A small image classifier, trained from scratch.
Model: 64-pixel images, patch size [4, 4].
Rows from block 4, named by matrix and row number. Each number is 50 + 15 x the weight over its row's rms, rounded and kept within 0 to 99. All counts start at 0. After the name is the row's rms in percent of the matrix's.
# pw1: token mixer expand (model.blocks.4.mixer.pw1.weight, 384x192), inputs 0-63
pw1.243 131:21 47 32 49 44 45 65 39 60 58 51 41 50 55 79 37 34 31 83 41 37 54 75 47 26 69 45 44 70 37 64 54 48 60 73 61 64 71 76 69 42 51 30 77 39 34 43 58 45 37 83 60 69 65 63 83 30 52 61 45 45 77 55 43
pw1.244 079:42 45 49 53 37 28 41 56 61 33 32 32 69 57 49 55 77 34 62 57 26 52 54 54 58 23 32 72 99 58 53 36 32 57 44 67 53 36 81 33 52 28 32 55 40 51 48 53 50 73 54 67 77 56 61 36 39 85 53 77 46 42 20 80
pw1.245 091:53 61 30 51 54 55 37 36 39 29 82 60 58 51 43 49 28 30 65 55 39 80 32 51 69 35 34 39 48 67 61 60 48 33 29 53 47 67 54 81 32 49 29 82 68 55 54 68 59 34 54 71 17 47 51 63 56 24 84 55 37 36 46 38
pw1.246 097:44 55 48 52 48 24 49 40 51 29 64 52 47 53 71 34 36 25 60 50 57 41 33 55 56 63 52 53 69 42 53 42 31 49 46 66 40 11 52 56 26 50 81 40 67 41 67 49 72 66 32 51 66 52 52 57 52 47 36 14 65 67 34 50
pw1.247 087:20 62 61 65 58 72 18 59 53 38 48 43 49 37 70 46 46 67 38 42 54 65 45 45 51 23 59 64 70 27 53 68 41 76 59 56 66 50 48 71 69 41 63 32 46 30 39 36 67 59 42 64 41 52 34 51 69 68 70 45 73 58 38 48
pw1.248 110:75 57 42 62 65 23 20 45 32 27 68 49 50 44 66 45 55 37 49 46 48 47 52 34 46 56 39 43 58 32 32 42 32 38 47 51 50 49 67 71 76 49 41 55 42 51 31 59 46 45 42 39 26 36 61 47 23 38 58 67 62 56 45 54
pw1.249 092:42 75 29 81 43 49 60 58 53 53 58 49 85 61 43 15 68 42 32 31 71 18 44 62 61 42 59 78 58 27 50 36 58 69 61 35 51 35 47 21 62 43 52 51 60 43 45 44 40 35 36 53 38 36 57 18 33 27 34 35 42 60 60 64
pw1.250 085:70 41 57 60 47 48 39 37 49 50 33 80 70 55 49 37 35 46 82 39 63 42 60 43 57 46 34 38 52 35 67 67 40 53 67 18 67 24 22 53 68 56 60 79 39 68 73 65 45 68 42 08 67 73 63 58 41 75 31 50 49 62 42 61
pw1.251 098:50 25 72 47 50 75 35 35 40 40 31 58 71 57 52 35 44 48 50 63 28 57 62 27 42 09 47 60 47 50 51 20 58 45 38 37 74 44 48 16 37 51 45 65 61 30 51 33 47 61 63 65 62 48 41 51 64 43 24 66 44 34 26 81
pw1.252 088:59 48 27 46 54 53 47 71 64 31 83 29 43 49 46 47 49 47 63 49 73 68 23 48 59 56 58 29 43 23 23 54 51 59 79 69 63 39 70 49 21 61 52 47 76 48 42 36 58 79 18 39 31 56 20 59 42 42 34 42 55 56 68 52
pw1.253 088:50 35 78 52 46 28 56 70 62 66 54 47 31 65 41 52 30 35 94 64 50 65 39 65 32 43 48 72 70 54 40 54 86 48 35 61 68 66 70 66 61 14 37 48 45 38 54 49 68 41 57 81 26 55 35 67 52 48 35 24 66 49 52 28
pw1.254 098:52 31 29 38 63 56 54 43 53 69 21 52 58 52 40 64 57 41 26 63 50 59 48 41 52 49 59 57 55 28 18 59 54 66 58 60 37 50 65 50 60 68 38 56 69 54 44 23 27 29 57 46 57 48 36 52 71 56 44 81 43 44 54 53
pw1.255 075:65 54 65 66 47 60 62 43 67 82 46 51 58 56 43 28 54 44 83 42 62 48 35 11 61 33 42 39 59 33 52 49 48 41 35 99 55 31 43 69 50 44 84 40 40 61 62 71 37 88 45 61 58 59 63 43 32 80 41 34 44 50 35 38
pw1.256 107:62 28 35 50 55 60 59 59 36 52 53 27 45 33 19 52 47 42 33 59 57 51 47 45 69 58 68 66 50 31 57 62 78 40 46 43 53 65 45 41 72 58 54 74 42 42 61 03 40 58 27 38 53 61 49 54 46 49 56 59 42 23 51 56
pw1.257 112:57 61 59 22 73 42 42 60 59 37 51 47 09 29 58 54 36 35 53 35 47 55 40 89 13 81 52 52 28 53 65 37 67 72 44 61 39 59 42 49 49 64 63 48 45 32 55 75 63 52 70 81 49 27 47 23 16 59 62 63 33 55 70 47
pw1.258 107:38 62 33 41 40 73 28 38 39 43 56 37 42 72 50 64 73 42 38 51 46 55 71 21 47 49 66 48 53 31 44 55 43 68 62 41 63 38 49 46 70 46 52 31 43 36 50 59 62 54 69 32 44 65 57 43 41 10 33 37 24 58 57 68
pw1.259 095:62 85 11 55 44 60 29 61 67 56 64 39 28 60 34 51 56 45 25 61 55 62 37 56 31 46 55 69 32 43 53 72 58 69 33 48 54 34 56 55 51 53 34 51 42 54 51 50 57 74 61 58 30 66 46 41 52 48 43 40 57 50 57 35
pw1.260 103:74 34 69 47 50 80 49 45 57 51 42 39 33 20 11 47 70 47 35 54 57 42 65 47 61 48 44 73 56 56 62 31 49 51 43 64 38 50 34 42 41 63 59 49 48 61 80 27 24 79 55 49 55 60 57 47 08 47 66 42 54 62 61 31
pw1.261 078:64 47 47 27 74 45 69 72 54 67 53 49 43 54 37 70 37 25 55 60 50 55 69 46 65 50 45 61 50 71 54 33 49 41 51 86 56 40 54 86 58 51 34 67 80 52 62 33 73 36 53 53 38 49 42 49 48 27 49 35 74 74 67 51
pw1.262 087:55 58 62 41 52 38 44 22 62 32 64 47 36 30 57 64 40 48 42 59 56 05 65 59 70 76 50 62 74 37 37 33 28 43 49 41 38 37 60 36 78 67 83 24 62 49 47 56 48 51 65 19 46 58 36 27 48 47 50 60 52 66 38 52
pw1.263 112:45 57 69 42 16 37 61 49 23 41 37 38 53 62 29 56 39 60 49 56 71 36 41 61 45 42 63 54 31 65 99 51 44 47 44 70 24 51 60 51 36 74 43 36 54 44 55 56 33 37 38 57 57 22 54 54 68 92 36 63 37 58 54 44
pw1.264 077:16 10 43 24 40 36 72 58 42 24 40 49 76 80 33 19 51 49 25 48 19 52 36 48 32 54 65 73 52 68 53 58 34 76 74 62 36 58 49 32 58 63 54 37 53 51 43 51 46 54 55 70 63 36 20 57 33 46 60 53 71 64 48 61
pw1.265 098:40 53 39 66 62 60 51 84 59 39 36 60 37 51 36 39 49 46 47 21 37 35 64 41 60 25 80 76 42 69 55 63 65 30 51 82 51 63 38 29 46 66 58 49 74 27 49 18 35 52 70 54 60 52 44 36 35 48 46 44 49 24 81 21
pw1.266 078:38 57 22 52 10 60 58 56 60 52 51 72 55 29 87 56 66 40 52 63 48 35 48 41 73 34 72 49 77 35 27 48 54 53 70 46 60 38 64 65 69 44 73 49 54 38 54 47 57 49 46 49 46 63 33 59 72 61 73 27 40 23 49 38
pw1.267 097:66 59 56 58 58 53 57 66 45 39 56 43 90 49 51 46 55 54 37 29 65 40 53 23 61 60 82 61 25 33 59 61 55 52 53 50 27 22 74 24 31 67 23 53 63 38 37 57 33 75 44 42 61 17 45 66 24 42 29 59 65 63 78 51
pw1.268 080:56 49 34 59 40 68 23 41 18 41 77 46 83 41 73 04 67 65 36 43 45 53 78 55 44 45 51 54 47 72 76 66 51 53 43 74 44 34 55 59 32 83 67 43 57 40 36 27 50 62 53 61 51 45 84 51 40 60 54 62 39 32 62 28
pw1.269 077:50 66 70 64 68 36 39 44 36 66 52 36 27 46 56 40 37 58 67 30 95 55 62 35 79 61 57 44 66 69 71 46 46 60 44 61 38 47 78 70 34 42 40 76 35 34 54 30 60 37 34 48 49 28 51 53 48 38 34 48 48 36 51 51
pw1.270 077:68 46 40 64 42 41 63 23 62 59 42 47 23 40 34 35 61 60 55 57 44 35 33 46 29 39 26 19 58 59 49 68 48 37 46 50 49 43 85 42 57 36 51 52 35 53 28 81 40 26 86 56 76 31 59 43 35 75 32 73 64 69 57 58
pw1.271 096:60 59 65 66 66 59 75 56 47 45 64 51 77 54 70 31 40 23 40 26 51 60 41 56 45 55 62 28 57 69 53 16 46 60 48 39 44 69 53 61 41 54 47 29 62 81 75 44 79 46 50 51 50 26 68 69 75 31 57 36 51 59 57 46
pw1.272 094:62 88 67 22 80 37 53 70 86 33 30 51 52 75 73 54 26 62 28 31 46 70 55 30 64 77 53 33 20 63 35 48 67 60 44 45 51 50 35 63 33 63 22 30 46 23 71 72 45 37 44 47 45 42 67 43 49 36 53 25 50 34 44 47
pw1.273 141:59 53 41 64 69 30 55 54 55 50 73 24 58 21 70 50 34 57 22 51 33 66 43 39 54 52 10 66 63 63 29 44 65 46 38 39 29 61 44 47 21 53 41 24 64 44 33 70 51 37 59 44 54 36 36 31 70 61 17 64 67 50 50 61
pw1.274 075:31 31 46 31 60 19 52 39 31 39 48 34 57 64 25 40 52 58 53 33 45 61 86 24 66 38 52 46 38 49 68 42 51 61 42 61 09 40 46 44 40 37 52 62 44 29 48 36 51 28 37 64 67 35 58 76 51 41 68 54 54 70 48 37
pw1.275 112:58 46 69 67 43 45 51 76 39 29 29 54 41 65 48 41 35 44 61 48 71 48 58 38 64 26 33 30 37 51 58 39 34 56 21 39 25 26 41 62 45 58 77 74 47 55 39 77 50 49 32 39 69 49 83 73 41 71 54 22 57 30 57 50
pw1.276 124:66 38 57 39 26 49 55 78 46 81 50 50 59 43 71 25 67 53 31 30 57 46 71 64 56 34 74 57 39 53 42 28 58 60 46 55 58 12 48 55 20 30 17 37 57 64 64 72 54 32 52 51 75 58 39 45 53 59 39 30 52 33 57 68
pw1.277 104:31 26 70 43 64 52 36 41 31 62 47 50 69 32 48 60 55 51 49 25 39 64 46 59 41 36 71 48 38 60 34 56 57 17 57 69 37 58 13 55 83 64 38 42 61 32 63 46 63 41 60 31 64 37 16 63 41 32 51 71 51 58 48 29
pw1.278 114:68 48 73 60 50 44 62 59 51 38 38 51 51 59 48 45 52 44 60 64 40 77 43 45 47 31 46 54 88 37 22 50 39 70 21 47 55 33 22 43 61 41 38 64 48 34 68 64 59 28 37 46 41 38 45 35 46 49 40 46 40 56 99 60
pw1.279 079:40 37 34 62 28 71 38 62 19 68 42 50 24 32 39 40 35 41 43 63 70 60 26 56 31 57 70 20 42 36 77 57 44 67 56 90 49 57 31 50 45 41 67 28 90 40 47 68 11 55 61 60 45 51 56 21 47 51 57 42 33 54 30 38
pw1.280 084:65 51 50 31 54 62 58 50 23 54 39 34 77 46 39 32 45 55 42 48 49 32 55 56 39 49 57 32 49 56 44 60 44 40 79 64 87 40 79 58 26 64 24 56 29 59 52 52 67 53 26 82 28 25 52 34 41 58 74 46 46 43 59 57
pw1.281 104:42 36 73 61 34 36 33 60 58 39 65 64 58 73 81 49 65 23 52 61 51 57 45 45 66 34 48 50 49 52 55 43 45 28 31 46 49 54 54 45 44 57 56 47 46 59 53 45 69 52 16 53 35 58 34 26 36 36 43 35 69 55 49 33
pw1.282 077:42 37 65 54 69 61 55 42 42 51 56 55 41 49 39 57 39 48 20 47 61 88 49 60 42 54 37 54 65 38 55 38 46 28 17 35 42 41 40 62 17 14 52 59 38 43 45 21 63 93 49 59 45 54 59 74 36 49 44 52 65 22 42 58
pw1.283 080:54 62 58 74 55 51 39 45 48 54 44 51 57 59 72 42 37 57 54 77 84 34 56 52 72 27 85 55 29 49 37 66 22 44 57 61 73 69 66 69 49 56 53 38 56 65 21 46 51 32 42 77 40 65 35 38 60 62 31 49 29 62 39 34
pw1.284 080:55 51 33 55 53 49 58 61 70 63 76 56 72 45 41 70 54 36 63 39 78 48 28 69 29 20 66 50 72 62 33 78 61 77 52 42 70 21 60 43 38 45 55 51 47 62 67 56 51 37 49 36 58 28 50 56 45 46 39 39 43 49 66 51
pw1.285 131:32 33 49 10 34 48 41 39 56 59 62 88 77 48 42 54 60 60 42 57 47 26 49 50 65 43 65 51 26 33 38 30 62 44 80 57 43 59 44 23 39 82 53 22 50 42 29 51 41 33 76 41 59 14 71 59 44 63 84 60 35 40 58 23
pw1.286 092:60 54 23 64 46 53 34 66 44 40 54 25 22 36 66 58 59 59 44 61 53 68 42 24 87 40 47 72 37 29 44 33 51 58 39 49 24 51 49 73 31 62 65 30 38 57 52 35 36 62 51 46 49 51 59 58 71 53 83 51 40 45 37 62
pw1.287 092:72 67 43 31 54 76 77 54 79 36 69 26 13 54 68 41 61 25 65 44 55 56 24 29 56 38 39 32 48 42 42 53 69 52 57 53 47 35 54 37 38 55 48 77 56 51 46 16 46 44 58 38 44 44 61 70 59 62 51 64 48 68 45 47
pw1.288 121:44 44 54 15 50 88 49 54 58 38 58 64 49 46 45 24 55 62 48 47 60 36 48 30 35 33 34 28 25 47 61 39 62 19 37 61 45 53 42 67 40 41 39 25 41 47 51 29 55 42 42 32 51 34 79 64 34 44 22 29 34 70 59 48
pw1.289 094:70 37 88 14 23 63 46 57 57 71 48 59 52 28 51 40 39 46 58 49 66 80 46 61 66 46 41 50 51 75 40 25 51 24 32 51 23 48 69 25 37 50 40 76 49 32 56 25 23 56 31 74 57 65 58 60 36 39 58 64 62 41 63 80
pw1.290 141:60 50 37 00 37 44 68 71 65 59 69 44 46 57 26 57 51 34 78 47 49 31 62 56 68 57 65 13 68 27 35 63 37 43 56 34 59 62 48 66 60 52 64 59 43 58 39 49 49 51 54 66 60 62 53 37 34 41 32 38 72 56 51 40
pw1.291 106:58 62 43 65 74 64 36 70 61 60 34 34 43 67 46 65 51 73 55 43 40 45 37 61 52 24 36 80 60 62 39 44 52 53 66 58 21 49 46 80 63 47 30 33 66 63 69 80 20 66 84 51 61 78 36 68 33 77 17 26 67 55 71 77
pw1.292 083:51 41 72 53 53 67 60 62 55 54 55 74 60 31 76 32 54 47 74 66 34 38 43 60 53 22 58 28 57 35 65 75 78 32 45 86 57 35 58 22 42 42 44 42 41 72 63 68 60 54 69 62 35 46 34 29 59 57 51 46 40 39 71 30
pw1.293 120:25 24 27 46 67 49 58 39 40 37 65 69 09 55 47 73 47 67 58 50 60 39 65 64 72 30 36 53 48 41 61 55 54 30 54 76 48 68 50 79 24 57 55 40 31 63 35 66 56 42 20 51 39 48 41 27 56 57 39 58 67 22 26 47
pw1.294 091:11 30 51 38 51 50 76 46 26 72 29 57 81 62 60 58 64 50 47 48 45 34 45 52 33 59 74 47 49 74 69 30 23 37 51 68 62 57 53 55 85 39 41 62 28 50 48 38 58 46 74 20 55 57 30 57 48 56 40 52 71 73 27 75
pw1.295 110:57 47 39 65 63 57 46 76 46 51 31 15 55 54 55 42 56 57 56 85 57 67 27 46 70 58 42 48 48 39 40 56 69 29 51 73 65 76 79 29 46 76 48 70 71 55 58 70 51 54 55 45 84 45 60 39 72 51 72 48 50 76 32 56
pw1.296 080:33 50 61 47 61 35 64 83 24 28 39 72 55 30 50 37 59 22 57 62 61 52 79 40 62 75 60 40 69 64 49 44 71 36 59 67 44 70 85 46 38 39 30 48 43 70 54 33 61 77 40 46 50 37 68 69 33 37 61 77 63 33 41 45
pw1.297 127:52 61 40 45 38 51 65 71 59 47 41 50 31 38 53 50 46 37 81 63 50 51 47 44 49 59 58 52 67 51 65 64 27 31 58 66 49 72 50 60 55 39 45 29 28 55 38 44 20 50 50 47 33 44 33 35 67 40 39 57 51 33 39 47
pw1.298 085:68 62 69 72 51 35 55 62 41 63 51 54 57 43 67 57 44 49 59 63 54 49 23 37 53 83 62 30 51 49 46 48 37 44 56 59 54 53 51 52 39 84 55 58 33 64 49 48 26 44 48 50 49 63 53 64 40 33 52 48 45 74 74 69
pw1.299 081:41 78 56 48 55 72 89 60 35 48 52 53 43 46 37 94 58 57 46 33 51 95 66 63 28 65 44 53 68 35 31 36 54 47 28 52 41 35 73 69 43 67 71 63 51 41 31 70 27 49 29 38 45 45 51 52 53 39 62 57 48 37 68 67
pw1.300 119:56 71 61 26 94 45 29 37 42 62 41 51 48 63 83 57 58 22 64 46 45 73 60 35 48 64 49 46 47 77 47 67 68 59 43 32 67 38 50 34 59 44 65 53 46 53 40 54 70 35 63 56 84 55 44 82 36 59 51 64 42 57 49 30
pw1.301 081:52 57 53 46 57 68 66 63 45 63 67 80 51 49 59 73 40 40 48 73 36 70 58 55 22 42 50 72 58 50 49 53 58 42 37 52 58 42 60 30 24 62 45 76 66 45 69 48 60 76 50 12 37 40 72 52 63 30 39 60 34 65 69 55
pw1.302 106:63 39 51 60 40 44 42 59 67 53 53 63 29 69 39 49 54 52 52 70 97 51 42 51 54 58 59 47 71 69 73 47 61 64 51 28 43 58 59 71 45 37 59 33 58 51 54 34 44 49 58 58 66 56 69 48 65 09 53 67 59 42 57 52
pw1.303 099:30 25 71 44 61 38 53 72 47 26 73 38 54 40 73 25 41 42 32 80 62 70 48 57 34 59 69 50 45 40 40 59 39 63 43 60 54 20 43 48 30 55 24 44 48 58 46 48 48 48 50 56 42 21 49 26 55 49 52 24 62 69 46 35
pw1.304 093:62 92 33 47 79 58 66 53 22 17 43 56 65 37 47 29 34 61 64 53 45 39 72 41 40 67 52 56 41 70 17 56 44 50 54 60 56 61 56 59 65 52 44 39 22 70 64 35 67 28 59 45 58 42 75 41 47 57 40 58 32 41 29 66
pw1.305 094:69 51 50 46 46 33 58 36 73 42 44 53 56 43 53 62 37 53 30 37 34 33 52 54 52 47 51 62 62 67 59 25 40 60 43 34 30 53 39 54 70 75 48 52 50 33 71 30 77 32 46 54 76 56 27 39 73 27 56 62 34 60 20 18
pw1.306 082:57 65 32 54 83 28 65 56 51 48 64 52 61 49 31 67 46 46 40 07 72 71 43 47 60 62 68 53 46 28 48 56 61 53 32 88 73 44 56 25 47 35 46 65 63 51 57 65 50 36 53 76 36 57 60 54 32 61 45 34 15 37 58 39
pw1.307 084:41 26 57 23 81 58 60 44 33 66 49 67 38 40 26 47 56 40 56 59 57 53 34 46 71 37 73 39 75 27 56 24 43 43 37 70 46 75 56 58 36 61 57 44 47 66 52 90 65 48 42 63 76 70 48 68 36 41 57 76 32 63 58 40
pw1.308 102:32 33 79 17 55 40 38 58 45 55 51 50 49 48 66 24 29 57 30 58 48 40 75 44 40 63 31 31 45 51 70 50 58 63 60 50 38 24 53 58 52 52 59 48 39 42 81 41 48 05 56 65 84 47 58 53 41 60 52 33 41 73 69 34
pw1.309 087:33 47 62 56 52 52 39 60 46 26 77 50 46 58 43 62 73 58 60 58 55 39 46 78 68 63 14 63 52 22 81 42 62 64 45 49 23 42 75 37 72 41 59 57 51 51 43 53 58 69 35 51 57 52 42 28 43 51 58 54 39 59 65 70
pw1.310 086:43 59 42 31 35 57 35 65 29 65 35 42 51 59 65 52 50 71 46 27 54 82 65 32 62 51 52 50 35 30 23 54 46 46 76 28 30 53 46 49 28 20 69 58 62 54 60 50 48 41 54 47 50 26 65 50 60 21 42 50 79 50 37 80
pw1.311 093:55 58 52 45 59 55 58 48 51 48 37 42 66 58 73 68 50 10 31 56 68 10 35 33 31 43 63 36 44 20 26 27 53 64 50 40 40 59 61 60 33 36 35 55 53 29 46 17 58 79 67 24 40 51 32 28 14 32 68 42 57 54 65 14
pw1.312 121:40 55 42 34 50 51 62 44 34 18 42 40 55 40 45 70 33 52 46 59 66 22 30 63 65 69 55 52 56 33 68 29 50 31 88 46 45 33 67 69 28 42 61 17 61 69 59 47 63 58 67 55 36 39 59 60 27 69 62 50 54 34 44 59
pw1.313 097:61 55 47 78 43 78 36 65 15 44 39 44 74 50 72 38 77 51 48 60 33 27 69 53 73 72 47 40 57 51 38 47 55 30 64 58 52 42 64 67 45 66 41 43 44 41 66 67 37 41 47 23 29 58 67 69 30 44 53 42 53 45 59 39
pw1.314 105:44 22 42 39 60 32 58 72 35 36 50 33 46 36 56 48 25 53 42 49 48 40 46 54 62 69 50 44 49 60 55 33 71 47 64 15 44 72 62 65 51 34 53 62 57 58 77 52 58 57 27 40 30 48 19 71 39 65 60 73 59 76 35 57
pw1.315 133:70 59 71 57 43 36 61 51 67 32 37 46 67 65 23 44 69 71 74 75 61 67 59 74 58 51 56 45 42 49 56 42 73 36 57 75 25 58 55 63 35 69 56 49 26 32 44 70 65 65 41 53 46 59 53 82 29 63 61 41 49 36 30 58
pw1.316 086:46 37 30 41 35 52 33 59 61 64 34 52 20 59 39 47 50 56 50 47 57 78 47 24 33 39 36 58 58 62 71 32 54 52 49 54 11 70 61 71 42 23 25 20 47 37 40 60 66 48 55 46 61 50 45 57 50 43 58 41 52 69 22 59
pw1.317 121:60 47 52 48 63 66 55 34 59 63 39 78 68 43 60 50 26 37 34 48 55 38 50 43 97 58 47 42 52 37 33 37 49 45 48 87 63 52 22 51 23 73 61 19 81 17 40 48 50 67 36 43 29 39 49 22 43 59 64 53 31 37 42 13
pw1.318 091:85 27 74 58 71 41 82 27 46 47 67 55 36 52 83 79 60 31 53 38 30 65 56 18 75 67 89 31 39 56 43 38 56 55 26 62 28 47 54 49 48 60 43 72 45 50 78 24 55 77 35 30 29 56 65 54 62 38 52 32 49 51 51 40
pw1.319 123:55 41 62 37 47 39 37 34 42 39 47 19 67 26 72 33 60 48 36 58 58 49 37 34 25 40 48 65 35 64 54 42 46 45 82 53 42 54 70 61 23 58 56 31 66 61 50 46 72 61 28 56 19 25 55 43 41 65 53 70 56 70 42 54
pw1.320 136:24 54 67 57 29 64 48 45 59 39 36 23 45 37 55 49 38 44 34 53 37 59 52 49 52 53 54 54 43 52 35 39 41 47 56 73 73 42 41 80 50 62 43 57 28 58 70 72 41 39 52 26 37 40 56 52 53 61 52 70 57 12 25 43
pw1.321 074:65 26 46 43 60 59 90 43 62 39 53 68 16 51 52 41 59 43 34 38 32 43 67 60 69 40 31 65 50 26 45 37 62 75 62 49 26 67 42 28 46 53 29 36 40 45 47 50 47 31 45 42 80 09 52 36 65 76 78 43 57 53 44 35
pw1.322 078:21 42 50 44 60 49 63 44 78 47 56 50 35 53 75 40 44 62 78 54 43 87 66 70 52 37 18 59 55 78 59 38 61 61 75 35 57 58 39 52 40 60 66 42 48 37 28 75 69 33 45 59 56 49 39 36 33 34 47 40 50 78 53 37
pw1.323 091:58 62 60 40 70 31 68 66 57 56 40 65 44 33 39 28 69 53 40 47 72 40 70 46 75 66 50 39 45 83 58 38 48 42 36 75 36 11 71 63 28 44 62 50 41 51 70 43 60 29 30 66 52 23 72 62 68 31 43 60 41 54 53 46
pw1.324 112:62 21 47 41 68 64 40 39 29 51 62 47 51 43 55 51 54 37 45 70 45 59 46 43 72 66 61 57 46 63 59 29 76 57 48 68 46 45 33 39 31 53 50 63 77 62 42 53 50 83 57 35 48 80 28 43 39 47 69 40 59 60 29 50
pw1.325 082:78 34 66 48 67 78 53 61 54 33 36 27 43 28 44 48 69 68 62 23 47 35 56 15 57 54 50 58 53 48 45 73 45 63 67 56 46 32 38 42 75 47 38 59 50 42 50 37 38 68 61 35 99 42 63 56 63 44 57 66 44 42 65 45
pw1.326 075:83 33 49 57 23 57 35 41 38 66 37 45 33 46 25 65 85 33 53 46 46 20 49 77 47 53 67 32 55 68 33 48 30 40 65 61 66 54 68 53 42 64 42 51 61 46 62 26 46 49 55 54 71 60 32 30 51 39 42 50 52 59 51 42
pw1.327 114:19 58 51 37 84 54 67 58 75 41 79 32 59 47 72 34 52 63 39 39 50 59 55 46 50 15 53 44 20 45 60 64 44 58 60 78 53 56 36 48 34 62 25 21 61 68 36 50 44 59 23 65 41 46 51 49 51 62 49 39 65 49 51 52
pw1.328 126:35 78 60 43 95 66 43 46 56 61 54 78 60 40 74 68 42 37 84 27 50 45 54 38 60 50 46 56 53 41 40 44 63 75 43 36 31 58 75 44 70 56 30 54 66 67 65 13 64 79 31 42 39 57 65 49 37 66 62 57 39 27 35 49
pw1.329 095:64 51 47 41 44 75 57 49 68 26 64 39 39 37 30 54 73 44 60 54 53 71 29 60 64 86 74 39 31 58 55 13 44 57 55 33 30 54 27 53 49 73 87 35 46 57 47 33 39 58 47 51 44 71 65 35 59 49 50 40 45 47 44 39
pw1.330 114:46 50 60 59 50 56 72 50 59 51 45 48 47 53 46 50 36 34 36 41 57 58 57 42 58 51 60 75 25 84 69 53 19 69 43 67 71 63 41 42 42 57 31 32 52 24 67 65 40 18 54 46 70 27 65 45 44 47 39 38 23 26 54 47
pw1.331 080:50 61 47 33 58 28 53 48 21 67 54 46 58 39 45 24 42 35 61 65 67 77 34 46 86 73 59 49 71 38 45 48 33 74 26 36 64 41 47 42 24 67 35 59 40 46 50 51 70 41 62 48 49 59 57 63 53 84 62 39 32 78 55 54
pw1.332 082:41 47 52 44 56 41 36 37 49 46 52 76 52 61 33 43 50 77 48 28 34 40 43 74 42 49 54 25 34 48 32 59 46 54 49 58 43 43 47 81 43 42 45 37 61 07 64 43 55 63 54 50 60 53 40 40 47 51 85 77 31 49 29 62
pw1.333 117:45 80 42 27 27 33 59 41 52 32 31 56 58 64 84 24 20 43 49 55 38 69 66 55 53 51 50 29 26 73 67 37 61 36 40 52 50 48 38 58 25 31 46 20 64 37 54 42 44 19 54 47 66 63 43 29 58 28 21 32 34 77 50 67
pw1.334 093:67 68 69 33 44 36 55 51 47 19 48 44 38 66 50 50 47 80 81 85 47 40 43 38 47 45 82 41 44 64 33 65 48 26 66 16 57 45 51 57 64 35 39 31 41 61 62 43 26 40 54 56 74 61 40 64 44 45 54 48 80 41 51 34
pw1.335 107:56 44 69 42 54 32 70 55 61 05 53 51 30 56 46 43 28 21 45 42 57 31 55 35 48 67 33 53 43 55 36 64 50 42 61 28 65 39 54 71 26 67 46 39 61 52 38 65 66 63 54 44 43 50 61 47 24 46 87 39 54 63 38 39
pw1.336 106:50 99 33 65 46 59 46 69 58 37 53 49 56 38 56 14 41 48 62 46 47 78 62 54 66 31 79 72 43 48 43 65 53 69 73 63 66 53 58 42 46 59 75 42 57 42 47 54 26 75 51 45 46 31 13 41 34 30 48 45 41 43 24 62
pw1.337 109:47 14 26 61 70 40 43 54 53 34 31 58 18 41 58 28 37 37 55 72 42 53 66 55 46 54 38 41 56 52 88 46 71 42 35 24 44 39 30 25 45 69 62 82 71 49 67 45 46 43 61 42 74 59 71 41 70 36 37 60 48 61 38 72
pw1.338 082:30 57 42 67 42 73 36 69 57 47 18 43 58 19 68 47 76 29 45 37 43 54 65 39 77 64 65 45 73 35 58 34 63 51 74 46 63 78 37 43 59 52 63 00 38 58 44 33 68 43 66 21 49 47 52 46 58 50 73 44 78 17 52 45
pw1.339 092:50 51 55 53 40 37 44 68 60 57 57 44 57 57 82 51 66 72 65 57 58 27 50 63 48 33 43 55 72 18 58 32 31 70 62 51 78 20 35 35 41 55 50 62 40 68 66 56 66 41 44 41 55 59 40 67 47 41 46 63 52 32 50 40
pw1.340 098:75 44 35 59 54 54 38 53 30 58 55 51 25 41 66 69 34 54 31 50 47 44 43 34 52 55 42 71 45 62 25 29 66 61 44 77 63 60 70 70 37 63 18 49 64 67 54 36 50 71 30 32 40 60 52 65 40 51 60 54 65 47 34 59
pw1.341 101:54 49 31 49 30 40 75 42 39 52 49 46 29 48 54 67 50 59 42 55 42 38 51 35 60 89 70 54 58 46 61 46 35 38 51 27 44 70 59 49 75 50 81 61 55 55 42 57 48 61 37 28 51 52 48 65 60 54 59 49 18 95 17 41
pw1.342 124:54 60 36 43 61 64 38 38 53 39 60 66 29 61 59 52 53 65 44 51 59 37 38 76 36 44 64 83 54 45 68 69 47 43 55 45 49 60 40 83 48 58 60 60 41 49 46 49 70 24 46 45 40 61 64 60 68 58 56 59 27 48 46 29
pw1.343 092:58 60 46 82 74 81 70 42 70 21 31 60 64 33 50 44 40 34 68 34 25 38 53 35 65 61 52 46 27 44 36 71 17 48 40 85 38 51 16 41 66 33 39 52 78 46 39 68 47 49 65 52 58 45 55 68 39 51 73 38 43 57 58 47
pw1.344 099:46 65 52 24 97 67 51 65 56 41 43 50 63 33 42 58 63 58 78 43 47 39 39 73 43 51 65 75 59 34 35 55 58 63 27 36 35 56 62 39 36 38 67 45 44 18 57 26 66 41 34 54 51 33 22 66 69 64 47 53 32 72 75 53
pw1.345 112:44 40 45 45 40 33 65 44 02 37 49 56 75 53 34 40 76 62 80 59 65 53 34 38 38 59 46 57 46 65 44 83 54 70 46 42 47 61 67 65 69 49 46 31 52 65 65 42 58 26 42 66 23 59 36 69 49 34 49 58 46 30 71 25
pw1.346 074:76 40 61 64 72 57 69 34 62 34 36 27 59 55 28 59 04 53 66 55 39 56 55 38 30 47 31 57 42 34 51 39 69 51 63 38 27 67 57 50 41 67 48 76 58 54 52 60 68 49 66 54 44 41 60 50 41 51 52 30 67 25 36 56
pw1.347 122:32 31 68 50 52 74 65 77 24 59 57 45 74 43 37 65 59 26 49 36 61 66 83 55 54 68 34 44 56 76 44 67 32 33 46 58 56 49 63 37 58 59 44 58 33 66 49 00 40 56 40 44 37 37 52 66 55 52 58 66 58 11 30 63
pw1.348 076:70 86 64 13 51 58 42 46 48 42 40 58 38 74 59 36 56 37 41 59 60 52 51 49 56 32 34 30 64 50 19 47 41 33 46 74 25 25 46 69 51 29 25 57 52 58 58 47 55 31 60 52 46 42 52 28 39 42 54 49 74 62 63 40